config.toml
train_examples = 39062
win_length = 512
mask_prob = 0.08
rnn_residual = true
lr = 0.0016
beta1 = 0.9
grad_clip = 0.5
steps = 2200
weight_decay = 0.1
Rows from block 2 of a small self-supervised audio encoder (BEST-RQ), named by matrix and row number. Each number is 500 + 25 x the weight over its row's rms, rounded and kept within 0 to 999. All counts start at 0. Numbers have three digits each.
After each channel's rows are labels from the 100 clips, of 14976, where the channel reaches its highest value: "top examples" is what is common among them; "loudest band" is the band of the loudest frequency at the time of the peak. Only what is clearly more common there than usual is listed. The data: simulated sounds of rotating machines with and without faults. In brackets: how many of the 100.
# conv: width-3 conv (model.blocks.2.conv.weight, 128x128x3, each kernel summed), inputs 0-127

conv.11:466498531471495506456512540514488498536513500523434485495549539506519514464499503468466519495483490487493521510505523533471488511571494491480483483500454516458497514468480473479476449500474467500502493530521509478508493459491521522487476487487521472458524490511476481458494491480519509517473506550532488489481468541501523511471475530474485480529469473535507472516523532520552511470505
top examples: turbine (76)
loudest band: 1000 to 2000 Hz (35)

conv.101:502522495508499501504498491505503454518509500510530524574532467530499502444486478500529529498523513499507483466523510476470536499485483509470535498492552473506493483523553489511481563494557515480454477503483512489512511483475438513509526542550468507512488497469454507486522523509474510518501481481504482507545521486489497484525483497490502526495488509442486566529502508541500517503505
top examples: electric motor (66); air leak (46)
loudest band: 500 to 1000 Hz (33)

conv.98:492538518533508476498507497455477485469511486500516525486499505478517507515552464493519481500498473502479531456530543509524472532524551530469493477489495488505510536511471501510503473482514513471508511532514491477511510519465533515542530549469525510495478500526493496519504500494507510471529480473527571530517525459525523482514462529461486474536530470512584525471500498480532510486493
top examples: turbine (58); thin (high-pass) (41)
loudest band: 2000 to 4000 Hz (45)

conv.12:503529459479532539531475484488481482468465466544513477481495483516528476507501492512490440511466473491481491492468516475518495524504524477515529533411530489529537498484499521478513519493509503441499517476521491477465487512505514503552524495505490494497495457491499484504518484526479468487493479497454509490494552499461478520554478455503533526495533503520495486469535507490468479534482
top examples: reverberation (61); text has "room" (61); muffled (low-pass) (51); clipping (37)
loudest band: 1000 to 2000 Hz (38)

conv.69:498531520514534462507490491454481448507489485493532549497510485500537500470503490509490502487484474526498495486556548543535486538499515530483514456520491457542483500513512523514499474486534532505485481565480456499517553529479511500475536526524534521478495497501522515507455515518548526486508489492507542533515492493529518493528498557501496490516524519480540529510478506474508524528518
top examples: gearbox (93)
loudest band: 500 to 1000 Hz (64)

conv.104:514476468499499466504476472493514489524480521461493494499456498501501505496485506482472491489477502521473453548520500530495516495442484490484472495492503476514485453473520519531489517504464495551460475484437490532477506510519489442493499481505472481502503482510514512520444484519529505489448546512478475498482526504517464488482540509546534493481511556471447489511501509487437479509483
top examples: conveyor (81); speed: slow (74); quiet level (63)
loudest band: 500 to 1000 Hz (27)

conv.118:499488466506527477490508497488483478516453491495513514467488488482523482503480498514482475491467493495456520531515490514539481543523529503479499453507486485518498513453496522494494424480506506511506494516498462491507512513516543488476504457460542525457487483524488454484463464513560535443534493530500548492476475470527484471536492511517504468531515505529516481468511487465504512524454
top examples: gearbox (68); thin (high-pass) (32)
loudest band: 500 to 1000 Hz (53)

conv.19:472465514474479513495499459476479488516493518522482473454490507485473561467476499477475463456504504463487469535512483537515475469490504441519481497494493485495493487480450478498505465499498481481519517485533503486498502490495494491494481456494492470483562480499506471487521483504484448523472507476509462492480502593503486529495534513446485488477499460502485494478524497458512484467472
top examples: piston engine (50)
loudest band: 1000 to 2000 Hz (34)

conv.41:506531549496540523492521527529530546526533536522539497492499540490527481518524503517504515486520540467513551510519501490527509528534504495501496487525483548507498546493493491500508444514474509512549503504514517495513481516526553570516497510486510503489506530520520482514542502460526529450534520504493529494509494514516514520522500524530509491522519508552559508509522508496539543521517
top examples: clipping (77); text has "clipped" (77); turbine (32)
loudest band: 2000 to 4000 Hz (31)

conv.115:459505515472500515466498555522499493497490493540478505507551529517522513503511515510483497491515481477533494477514559492484484565568525511497497512505518501474507529524512461502500462508532516456542540529554516467525457501508516531511508498487548504461488499503501502467521518484478506492502487508494536502485480488491534537494442489480501474526486466514555509493518501542544532497499
top examples: turbine (71)
loudest band: 1000 to 2000 Hz (35)

conv.4:464525488471520515483489543564515500500471474499496487532527523523522495478448533530436504504506517512497516512534536502499470518522473523501495500506539539487510475478554443495496515494497464512527537495487469514494484447504531540471500454464498520508479513486482479460499489520526506480491528540505513437503472467474468512484501503510541480528493526509475461498499484530505525498493
top examples: muffled (low-pass) (81); gearbox (63)
loudest band: 250 to 500 Hz (46); 500 to 1000 Hz (30)

conv.0:461476508472477490472500484508485497510481517519444494485514497518512517482484465455505519501499483460504497485498466490451520525540521482518467517488449484469501488490481504501460456498471463490480491503514530474510468474522511501508511468535512409423523501547493497485494483480505467512446486543507482512487502523480542502484497471481506492513512485537514487507513544499553485483492
top examples: turbine (97)
loudest band: 4000 to 8000 Hz (32); 2000 to 4000 Hz (29)

conv.36:480485439485516501507489505502470474507461490513490520485492464477508496491496486507490444475419477513488458526490499510526502502504514488495475484457513459522526518507507497470520482483524511491502498503503477518471488486523505474509542470489504531503499400515507486456500477536514507488493470509410511478501537486501488491528512479493517515506537500512486482505554488470509491537460
top examples: conveyor (48); clipping (46); text has "clipped" (46); pump (31)
loudest band: 1000 to 2000 Hz (39); 500 to 1000 Hz (29)

conv.64:529497479504529495507473471508499499521485493501503488485477487543526522485457525538475506516494488528479466531501488562542500505466481475481517535504510489553496462501519521529484499499497486538471472500479488514497519551475475456498493488503490470475533487513532502515476502521501465507447521488527517500484519532507477502546508490507545486451506556487453483511470476488429496556510
top examples: speed: slow (93); conveyor (53)
loudest band: 1000 to 2000 Hz (37)

conv.106:514500488492539488528486496513513515502496529497523560472479481473506493520530513480485464511447499477479494523497512493516538491490525516486488465503494485536482504499479517478523483481480522508515455488481489492501502510543524480504528483509496498518460468573529461487491493500592528460514495536445506472494527447522502477493502522561502503524521533509509492523518513461529521518455
top examples: gearbox (91)
loudest band: 500 to 1000 Hz (60)

conv.119:485472491492488446497455490513494468528462495495473521467504498536540577459486487483489507481476473490471491534520551574523489504544491499483529474492484473522493476479478495544448465500471496501477456501491486509505495496487498486500527497491529468462539478523513499499468473470502497559461515498510488517480507575515511529496517510509513500512494505491485476507500523481497491480469
top examples: speed: slow (84); thin (high-pass) (49); conveyor (45)
loudest band: 1000 to 2000 Hz (47)

conv.67:516536473495500549511480500536519498486468468515517492566511485544534483523459537541520525530492505516509524480492539478517485519499505493503527552471527532508542470468531464485497534506490489497509545485538485468515493499509495536526515498482503491503498506497555512507542486514485440499497522505491523491464501474469475517513472463520539529502506527543496475489515502538456455517509
top examples: gearbox (77); muffled (low-pass) (66)
loudest band: 250 to 500 Hz (58)

conv.111:491542536468525528459473525511518482502513451514499495540522527534518503468478504515488525493512519502482549483529578520478442523530485519478507504531539518480514493504548449506475513479513500512515534538524462472503498491474515516489488529426496524501509529492476524486538483478479459495511526489523537496506487499462507499506457523496499500528481463526530492474500501528482487505507
top examples: gearbox (67); muffled (low-pass) (57)
loudest band: 500 to 1000 Hz (52)

conv.7:501470514532496495487507528475493520499492525499513482485503519508506495542537543498489534530515495477521525505509491540515483511511540504504512488538453533491516525511475542542516463532466513513517504559524548480547535504514525499478494506488541474502497507497542523549486508497532479515532532503545534537474466520550530530509509546462513480499480482505521506500512481536565497515521
top examples: speed: slow (91); quiet level (75); compressor (73)
loudest band: 2000 to 4000 Hz (34)

conv.70:506474528507515481498470493531515514568495544484472535543528492505491484510475499451459500489483478471516450540521494511489546514486463489460481484526485511489495505505533481543466509540498489531463456493466493512483501467514473489484508492524519457506490511518502485500466527484540523471460501529506433514514492478518493472478523528534523491510492552493483506549486517496524538508485
top examples: state: faulty (95); air leak (76); quiet level (72)
loudest band: 4000 to 8000 Hz (36)

conv.9:475478463458481537489470516529501487518483475512436509529531469549517497502452487503501518522493502484549477475472478496465477495499488452506513539468497492504516465513515486504467540520518480461498515499532534497528485483519490496505513496530492456491491481500505500490494489512460451498460474506494469453483503484462513522505484444495555507494510542482474481551538529545500481504484
top examples: speed: slow (82); gearbox (51); electric motor (44)
loudest band: 250 to 500 Hz (51)

conv.14:500479520508494508517482477479496497522516527507477554501507475474494485488519454454525489501503502448519477500500460486451557508525498512485472528487493469505499496528496508491473500502524513497478506495489552486489496512523503510509569546587502475529503506552499491513508522513533531469473451479464466507528543510499519497504504503516476517524527524470555528534518513477514532520495
top examples: turbine (61); air leak (49); imbalance (41)
loudest band: 250 to 500 Hz (27)

conv.13:495501522517515467497500499451486479500497499509486519511511505520519483472513476472511548487518475455491498463543520503464503556527520525459482466506467489469485508523503473520444490508501498490490494552509516464551488504461510522515516561528537476474494497536480501496486537500475492482487474489519501538517524513509561493497464509483489503544512503514584524516506521506547515508519
top examples: turbine (97); speed: slow (61)
loudest band: 1000 to 2000 Hz (65)

conv.99:546524496519532513518490463555552522505533496479538488504495498473484500520483512503501471510489541492478497508514501497502532486498446525513470521484531505531490455470523486472503561479492501475469515421470502527451505516531500514516513475521476497529484515500508482501513484516539525503512511505477492477495499486487446505500512496572529528500494578532495478497503500487465498507470
top examples: muffled (low-pass) (67); gearbox (62)
loudest band: 500 to 1000 Hz (66)

conv.22:519581486518532490498463492527526497509496444503534498514443487534531489509486498519523509526506511485463537485518530482531496513497472525508524510490504490528509476443510497509478522484491482480485508457510483474489488509522544508534482533476486499507505508485516499487538414492495471519467511472501529487474501495497488497501459477512518498507524516554511479476500537531484432501453
top examples: gearbox (87); muffled (low-pass) (41); thin (high-pass) (40)
loudest band: 1000 to 2000 Hz (52); 500 to 1000 Hz (37)

conv.50:467470475463512503486523553521449511502472521518479488504533508515513506552488552503469516524493457522532486511453484503530485509495536440512518489492502520488512532507499495495536449531477523524543488517493511493515496490552500493492483443500532494491477484532531497480477497504530492461526508578496525466486473501484529498490534498508549459503494499528504494518513490481535523522500
top examples: gearbox (64)
loudest band: 500 to 1000 Hz (44)

conv.57:509488512504495482517502478485498510493489541509508510468475480497500477547525482491521503523484488461520519491481451466493535525526541478508506500504468488510495526478453520509522494499482512474501496517527558480544469523505529492515511554513531492497480481588546463523519512493520513446492475483486517507487513477512564494531497479514496502526518529502579498485513524517534503534477
top examples: turbine (90)
loudest band: 2000 to 4000 Hz (39)